{
  "arch": "wavenet",
  "hop_length": 160,
  "win_length": 400,
  "stem": "single",
  "init": "torch_default",
  "residual_init": "zero_last",
  "optimizer": "adamw",
  "lr": 0.0018,
  "beta1": 0.9,
  "beta2": 0.999,
  "weight_decay": 0.2
}
Rows from block 10 of a small CTC audio transcriber, named by matrix and row number. Rows with one number belong to one channel. Each number is 128 + 32 x the weight over its row's rms, rounded and kept within 0 to 255. All counts start at 0.
After each channel's rows are labels from the 100 clips, of 14976, where the channel reaches its largest size: "top examples" is what is common among them. Only what is clearly more common there than usual is listed. The data: single English nouns, adjectives and verbs, spoken by a formant synthesiser in many voices. In brackets: how many of the 100.
# filt: filter width-3 conv (model.blocks.10.filt.weight, 384x384x3, each kernel summed), inputs 192-239
# gate: gate width-3 conv (model.blocks.10.gate.weight, 384x384x3, each kernel summed), inputs 192-239
# out: residual pointwise conv (model.blocks.10.out.weight, 384x384x1, transposed), outputs 192-239

filt.0 [183 130 118 167 144 199 134 138 110 145 124 154 115 129 142 153  91 141 174  86  95  67 126 149 131 138 111 133 131 180 188 124 226 219 113 166 125 125 159 102 124 167  63 165  94 193 126  86]
gate.0 [189 133 131 128 103 122 135 151  84  73  87 134 132 138  78  80 148  83 153 107  36 101 130 113 146 104 149  79 128 169 148 151 122 146  96 159 141 100 154 171 182 148 112 139 129 138 129  89]
out.0 [165 137 135 117  77 147 170 162  77  83  38 152 145 101  85 128 146 119 126 127  86 141 147 123 130 119 173 132  89 197 137 117 115 145 110 164 110 138  91 160 112 155 116 109 131 161 109 104]
top examples: /k/ (38)

filt.239 [152 130 121 190 134 164 133 145 125 157 170 178  98 152 112 187 125 133 144 108 171 156 182 120 189 137 197 148 142 130 146 101 176 114 148 108 211 145 182 119 129  89 112 150 118 131 120 124]
gate.239 [130 101 109 136 116  80 148 112  91  92 180 182 160  94 131 126 129  69 153  92 116 129 154  51 130 108 154  96 147 131 154 113 112  91  79 134 141 110  94 125 138 104 115 141 112  99 115 103]
out.239 [162 138  81 148 160 146 131 153  64  63 119 121  97  59 146 159  97  78 127 117 103 128 142 130 152 129 165 108 104  85 108  51 131 129  89  87 102 143 142  80  82 105 137 108  99 120 154  87]
top examples: /s/ (41)

filt.301 [132  98 165 129 165 143 107  94 124 157  90 111  87 103  70 159 101  82 124  90  88 146  79  78 125 153 108 105 120 170 109 123 152 149 142 163 105 112 157  97  94 161 129 115 141  77 129 101]
gate.301 [124 146 110 133 111  93 179 137  72  93 156 150 117 137 156  90 140  89 131 101 119 129 151  83 143  90 163 116 112 193 157 151 144 159  59 102 130  56 157 156 131 125  89 141  89 152 113 109]
out.301 [177 131 181 181 160 111 187 141 106  75  76  71  95  68 133 126 119 206 135 125 126 163 138 134 178 112 147 169  84 170 146  79 144 164  96 130 116 129 161  44  83 161 126 149 162 164 138  79]
top examples: /k/ (59)

filt.378 [ 99  84  61 124 122  95  80 174  52  87  67 136 118 147 103 103  83  92 172  85  80  65 135  92  99 129 106 133  99 174 135  90  75 101 114 120  71 152 112 135 111  96 143  87 144  60 138 167]
gate.378 [141 119  98 148  97  84 135 163 144  75 161 131 147 143 131  94 106  77 147 121 105 108 168  91 152  66 128 125 108 142 148 134  97 151  89 144 140  83 103 179 155 138 104 107 111 129  97  96]
out.378 [164 104 156 116 160 123  67 117 120 153  94 148  99 147  78 129 134 170 212 116  93  96 144 106  94 110 177 163 104 152  81 100 146 156 155 156 124 128 142  99 142 146 110 116 168  65 168 146]
top examples: /k/ (40); /ɝ/ (30)

filt.43 [ 73 135  81 132 123 104  90 175  68 100 163 182 155 195 137 144 128  65 107 166 204 177 132 113 148 122 140 146 119 106 120 134  85 156 122  83 114 138  77 150  86  87 175 121 137 128  76 125]
gate.43 [135 138  94 101 142 106 138 154 119  64 167 120 112 125 165 134 166  76 101 142 153 115 113 130 124  87 134 125 140 150 113 127 126 196  86  64 116 121 112 135 126 113 106 124  48 140 155  89]
out.43 [160 162 131 162 149 151 161 152 115 126 129 131 122 102 153  99 158  99  95 154 141 128 115 168 196 121 104  85 188 102  91 114 136 153 134  95 108 110 176 126 125  95 102 139  63 107 166 136]
top examples: /k/ (42)

filt.124 [ 34 142  86 154 110 113 123 116 126 137 114 172 187 136 134 127  76 159 150 120 158  96 140 139 141 142 136  98 114   0 179 174 174 116 150 152 149 120 122  79  91 120  76 155 112 137  89 120]
gate.124 [108 105 110 101 122 108 144 141 107 119 141 165 119  94 159 127 113 135 162 127 123 136 154 110  57 138  83 145 154 107 147 120 172 123  92  84 113  97 114 118  78 140  60 129  84 113 170 111]
out.124 [142 121 165 103  93 164 105 115 145 143 135 222 109 157 147 145 141 192 174  89 124 121 152 126 165 180 126 153 115  94 153 134 165 118 121 142 100 184 131 183 147 174 135 149 145 146  92  97]
top examples: /k/ (41)

filt.303 [130 142 127 114  97 165  63 235 131 145 128 124 121 212 149 176 164 167 167 182 131 171 166 109 153 150 146 157 138 146  84 107 101 151 134 118 104 217 126 183 164 111 142 135 188 122 115 192]
gate.303 [162 166 157 127 129 140 176 146 140 103 171 147 142 159 206 120 191  90 113 152 113 121 153 146 150 117 101 144 172 180 140 225 168 219 113 111 168 144 138 148 148 139 103 180 119 179 130 137]
out.303 [125 109 161 148  79 167  64 140 142 162 222  96 112 185 171 149 160 131 101 212 123 211 160 124 120 150 145  83 174  98  97 124 138 168  94 113 127 154 132 102 148 109 120 185 167 159 143 145]
top examples: /k/ (44)

filt.264 [122 111 112 107  55 141 115 124 116 153  60 144 169 127 101  84 183 100 117 114  92  95 114 153  95 133 132 124 112  89 149 100 154 155 125 157 144 160  87 105 134 111 100 129  96 148  82 189]
gate.264 [104  97  99 160 124  84 128 109  82  95 152  86 129 119 121  77 103  71 143 107  85 115 169 136  98  90 133  68 121 140 153 156 168 108  85 117 143  41 111 123 134 133  72 159 102 100 124 163]
out.264 [172  83 185 115 170 148 149 125 129 171 114 137 121 136 104 145 160 145  92  85 106 125 128 108 113 169 158 125 128 179  91 123 132 138 150 164 123 176 186 122 163 109 139 146 138 146 126 149]
top examples: /k/ (38)

filt.258 [ 67 119 105 114 150  81  75 119 111 104 127 112 108 178 139 139  50  78 140 132 100 150 152 112 136 109  53 151 133 123 157 123  74 156 172 165 123 109 133 123 163 118 148 125 141  51  93 148]
gate.258 [155 116 108 104 168 127 166 130  48  57 151 126 136 105 207 101 179 102 114 113 140 130 141 140  93 126 134 188 153 215 128 151 126 228 140 150 154  82  99 138 216 128 116  94  85 167 173 147]
out.258 [151 150 104 181  98 143  96 106 100 105 172 119 111 143 141 111 107 173 144 147 139 187 153 125 171 142 148 109 160 110 107 172  83 145 162 147 140 144 101 133 141 151 131 121 108 117 124  91]
top examples: /s/ (44)

filt.278 [109 121 140 109  94 159 141 121  57 161 164 122  86 150 125 161 201  75 102 180 193 124  93 126  92 124 151 107 166 117  93 125 137 113  98  93 152 172 117 108 143  90 129 132 142 184 137 103]
gate.278 [145 121 113  94  95  93 159 128  83  81 146 148 178  84 140 105 165  24 146 130 113 107 167 119 106  67  94 140 155 145 125 156 101 184  83 109 117  91 106 113 160 113  83 103 103 153 137 172]
out.278 [119 140  93  70 117  99 148  98  63  96  78 105 178  72  90 110 122  58 100 133 122  97 145 128  92 139  31 127 119 118 142 153 119 114 114 106 144 114  96 109 125 120 116 147 137 112 126 109]
top examples: /k/ (67)

filt.244 [183 114 148 190 151 164 143 121 128 180 191 164 122  94 123 136 160 104 141 120  81 179 160  76 144 139 147 140 188 129 117  95 210 140 139 138 131 105 167 103 111 135  86 165 122 117 116  88]
gate.244 [115  95  97 132 149  88 134 132  81  43  83 114 120  92 107 102 146 102 122 108  97 124 112  84 115  68 153  56 110 159  80 121 135 190  79 107 116  36  82 107 152 126  99 138  82 136 174  90]
out.244 [143  89 114  76 116  91 103 159 127  63 105  75 155  77 156  93 107  83 121  80 115 124 106 142 104 115  92  99 125 103  98 115 132 159 116  94 162 125 139 132 115 124  83  99  40 166  94 126]
top examples: /s/ (59)

filt.308 [101 128 139 131 147 106 171 149  61  76 182 166  70 136 191 148 112 122 144 142 171 184 116 116 154 123 100 158 156 120 121 158 132 135 127  52 101 117 175 114  79  96 138 141 135 109 143 105]
gate.308 [128 128  81  96 103 104 136 154 105  92 170 135 116  83 160 105 158  95  85 138 126 102 173 132 157  88 132  94 146 107 106 143  93 114  58  86 164 106  91 158 119  96 116 124  46 128 116 146]
out.308 [ 52 105 107  52 147 142 100 138 111 104 104  97  61 144  90  96  62  89 108 117  97  94  93 145 112 138  46 119 146  93 147 183 115  99 103  93  85 126 110 115  98  85 126 131 124 107 124  90]
top examples: /k/ (49)

filt.183 [114 100 116 187 157 132 124 120  95 114 171 136  55 126 133 114 130 135 126 145  97 121 132  68 141  59 143 109 124 120 116 109 110 101 104 114 113  72 102 155 130 133  82 137 123 131 136 108]
gate.183 [173 145  98 126 125 116 162 131  74 117 150 165 129 137 116 109 125 111 140 125 116 114 159 101 111 104 120 131 134 114 162 162 141 107  90  93 113 113 119 140 138 104  92 131 101 121 127 142]
out.183 [130 116  88 139 115 145 117 186 124 133 184 161 121 203 133 100 138 169 113 214 118 176 128 146 109  85 126 182 150 134 152 118 167  66 149 134  71 109 131 131 130  95 146 138 154 141 112 101]
top examples: /k/ (58)

filt.334 [137  79 134 141 185  70 121 155 144  99 137  80 104 158 207 119 141 170 158 161  94 194 139 128 117 150 112 162 172 139 146 166  80 104 130 178 137 109 118 171 129 114 133  93 167 125 150 135]
gate.334 [108 157 130 141  90  76 177 114  73 114 150 151 141 139 129 135 107  27 116  94 183  94 116 107 134  58 123 106 129 105 154 179 159 169 122  97 128  87 134 103  87 135  84 118  85 126  85 132]
out.334 [205 155 147 139 142 135 128 138 177 139 229 101 120 124 158 156 138 164 185 114  86 150 200 116 147 137 125 155 143 180 160 119 126 172 127 144 143 135 170 186 206 149 143 120 162 104 127 207]
top examples: /k/ (43)

filt.26 [111  53 141  72 151 161 100 145 111 141  72 154 104 142 125 162 140  89  92  97 138  96 102  91 112 143 119  83 104 154 122 148 103 135 137 129  61 123 127  94  75 145 106 102 173 109 105 119]
gate.26 [142 136 131 113 112 120 126 169 120  72 101 120 102 121 130  95 169  81  92 105 131  86 144 144 161  83 166 118  92 175  97 121 116 163 123 105 168  79 108 151 144 149 122 141 104 122 135 120]
out.26 [149 118 193  95 160  92 167 164 124 115 144 136 119  76 137 101 164 149  96 166 142 172 160 118  85  97 147 123 122 187 110 132 123 131 125 117  29  85 136 164 125 130 120 118 104 174 158 111]
top examples: /k/ (42)

filt.113 [196 192 131 181  83 123 167 173 140 109 112 168 131 150 139  85 132 171 157 110 172 110 164 155 121 190 140 179 158 161 212 157 145 152 148 189 170 157 134 138 162 143 168 146 148 161 109 139]
gate.113 [112  45 102 114 151 123 105 133  57  76 153 143 141 126  56 102 126  94 118 130 182 136  67 131  73 127 157 129 182 109 122 107 153 130  86 130 128 142  96  69 173  95  96 138 100 190 137 104]
out.113 [128 129 142 127 125  72 146 143 108 102  79 139 152 127  91 110  72 140 123  65  88 132 178 123 151 161 128 154  95 150 151 110  99  46 111 107 158 151 128 136 118 104 158  92 130 105 134 120]
top examples: /s/ (44)

filt.81 [ 90 133 102 131 129 132  88 174 139  88 149 153 114 170 139 166 117  92 109 148 201 162 122 137 102 104 124 114 162  65 133 152  65 123 151 152 147 120  89 142 136 179 142 117 119 166 106 132]
gate.81 [ 64 153  90 157 151  98 122 133  95 120 175 151 115 141 175 110 165 133  83 139 185  92 104 134 137  94 150  88 128 141 107 164 133 163 109  77  87  70  62 139 144 133 123  95  90 199 135 142]
out.81 [110 118 152 188 121 190  98 177  85  92 161 124 133 152 144 173 106 120 149 165 172 180 102 144 151  94 154  88 171  24 116 164 144 138 134 119 168 135 151 124 129  93  97 157 140 195 162 103]
top examples: /s/ (44)

filt.362 [ 98 111  90 156 121 145  75 131  95 122  68 163 160 146 134 140 128 139 140 105 139  89 117 129 137 172 189 104 139 117 108 137 129 145 150 127 131 182  96  95 123  92 156 120 145 124 113 180]
gate.362 [165 166 144 102 119  98 159 132  94  86 116 106 130 118 137  90 137  86  98 117 138 121 129 163 129 130 133 100 120 156 162 169 163 177 133 141 193  93 111 143 155 142 101 148  69 141 132 108]
out.362 [148 136 155 199 189 175  71 131  81 155 110 124 122 126 123  96 113 194 184 125  63 142 177  92 143 179 138 123 189 151 106 155 173 162 117 180 158 153 136 114 108 130 101 130 158 105 165 118]
top examples: /s/ (44)

filt.28 [124 168 182 147 194  94 148  92 163 160 205 146 153 153 164 131 138 118 157 134 134 159 151 120 130 102 159 200 165 117 152 126 154 139 153 139 168  89 172 163 136 166 103 154 139 140 136 146]
gate.28 [133 121  82 120 130 104 138 104 128 116 147 103 169  98 137  75 155 109  91  77 166  70 120 125 140  83 157 102 119  63 162 131 145 168 105 140 175  71  78 120 123 107  94 114  59 145 106 131]
out.28 [105 173 114 121  54 106 172 190 116 123 120 169 138 171 136 113 114 137  97 155 109 109 153 161 166  95 116  85 137 125 138 124  85  60 154  42  60 100 137  97  88  60 220  77 172  90 160 109]
top examples: /k/ (40)

filt.66 [180 126 174  51  94 150 163  95  61 154 146 110  87 126  89 137 205  67  36 151 136 166  88 125 125 159 119  98 170 174 115 135 139 138 129 115 160 142 141  83 137 105 113 167 131 178  93  86]
gate.66 [139 131 121 102 149  62 187 134 114 112 188 115 101 117 153 136 186 105 122 143 144 122 117  93  68  88  97 138 180 159 105 164 114 139  82  70 109  93 131 110 125 107  78 124 121 103 156 152]
out.66 [185 121 131 129 166  95 136  73 118 153 144 121 142 131 158 136 182  74 110 142 185 121 138 146 128  93 156 199 142 139 100 169 147 112 109  84 167 112 177 117 154 123 136 143 111 135 114 148]
top examples: /k/ (41)

filt.257 [106 115 123 127 115 181  99 129 108 171  99  78 150 130  59 101  98 104 149  73  70 101 148 102 126  97 107 137  95 129 141  75 129 135 145 154  74  97 136 110  91 168 110 107 151 117  85 162]
gate.257 [163 148 122 103 134 106 146 151 111 100 100 151 169 121 111  85 139 128 130 107 140 101 143 156 131 137 122  96 145 130 154 147 139 139 130 152 139 119 106 145 108 128 152 123 114  97 151 105]
out.257 [ 75 133 123  80 116 109 100 108  99 106  96  93 147 166 112 137 100  85  86 111 113 154 101 101  81 142 100 120  86 116 103  87  34 130 127 133 144 125 132  93  78 152 161  97 155 138 125 135]
top examples: /s/ (41)

filt.177 [ 56 103 106 172 119  82 110  99 119  88 127 149 167 120 163  97  63  70 188  94 103 121 124 106 122  80 140 125 148  47 147 129 110 126 150 140 100  75 106 145  92 110 127  77 133  54 161 123]
gate.177 [129 129 124 132 134 128 206 140 158 110 133 150 134 109 162  78 121 114 144 108 147  80 124 138  90  84  88 119 180 101 172 180 215 125  87 111 169  94 155 136  79 134  40 169  82 172 153 100]
out.177 [166 125 124 144 123 154  98  90  80 184  91 203 126 144 157  98 134 172 202 109 154 137 159 135 204 125 192 132  87  92 137 204 167 108 172 173 172 124 166 173 153 158 140 131  88 104 152 113]
top examples: /k/ (44)

filt.115 [126 134 157 150 170 129 103 176 135 119 110 165 146 128 200 130 163 161 172 130 141 153 130 169 126 128 138 192 165 102 168  91  81 138 159 177 156 108 105 151 130 121 175 108 160 137 208 108]
gate.115 [138  88  79  58 125 115 153  97  63 112 134 142  74  85 150  95 161 101  59 109 109  92 119 107 156 115  58 119 153 156 127 186 151 186  94  83 118 110 115  84  77  89  84 125  77 152 137  94]
out.115 [122 128 152 189 118 162 100 175 138 158 103 146 136 153 182 130 109 165 205  82 143 149 138 138 120 135 154 125 138 121 149 160 124 143 179 168 159 139 150 147 124 150 138  93 175 110 147 175]
top examples: /k/ (38)

filt.62 [214 167 134 126 136 126 158  99 153  68  88 120  80 137 146  95 170 205 123 137 128 111 153 150 152 165 119 126 148 165 142 139  93 121 102 156 127 170 122 166 156  87 155 132 141 127 173 100]
gate.62 [ 72 132  82  85 168 106  96 159  44  89 128 149 102 149 143 111 132  87 134 146 142 133 130  80 123 112 102 147 145 145 125 119 127 190 125 101 110 110  74 110 138  85 103 126 110 156 129  92]
out.62 [114 152 155 110 109 134 140  95 184 160 122  83 155  95 104 133 123 189 102  94  47 130 163 108 128 134  82 118  78 180 154 162 166 108 110 125 103 131 161  79 121 173  88 160 133  99 112 148]
top examples: /k/ (39)

filt.196 [161 113 115 193 127 108 114 182 146 140  49 162 165 100 109  86  67 161 243  88  39 113 145  91  69 147 105 125 132 153 151 116 116  82 136 180 114 109 148  96 110 133  91 121 151 108 140 184]
gate.196 [165 118 110 125 128 129 123  94  68 112 129 103 143 110  80  78 109  37 127  71  78  63 126 118 109 130 118  78 115 170 195 182 158 149  90 154 143 112 101 120 169 145 107 137 106 147  94 132]
out.196 [179 123 124 162  82 120 112 152 111 126 112 136 181 141 155 113 149 205 162 169  53 177 214 113 143 152 152 144 122 132 133 133 166 143  98 132 156 181 176 155 152  92 134 128 139  68 125 183]
top examples: /k/ (38)

filt.190 [123 167 161 103 103  94 152  98 158 159 119  86 135 119 102 102  94  76 150 124  79 115 116 169 105 135  65 163  96  94 172 127  95 115 160 120 106 139 155 131 116 139 144 111 158 143  99 135]
gate.190 [ 97 119 140 150 127 128 142 155  97 103 178 170 102 124 131 144 109  80 139 155 123 152 148  95 119  88  85 116 166  87 173 150 140 114  87  99 118  84 122 112 172 113  40 158 114 129 139 129]
out.190 [ 71 140  98 113 101 110 187 150 113 113  89 165 133 164  59 143  67  87 144  77  75  84 146  92 117 135  46 155  85 151 190 147  85  83 124 131 110 120 154 117 157 119 124 106 151 112 124 121]
top examples: /k/ (54)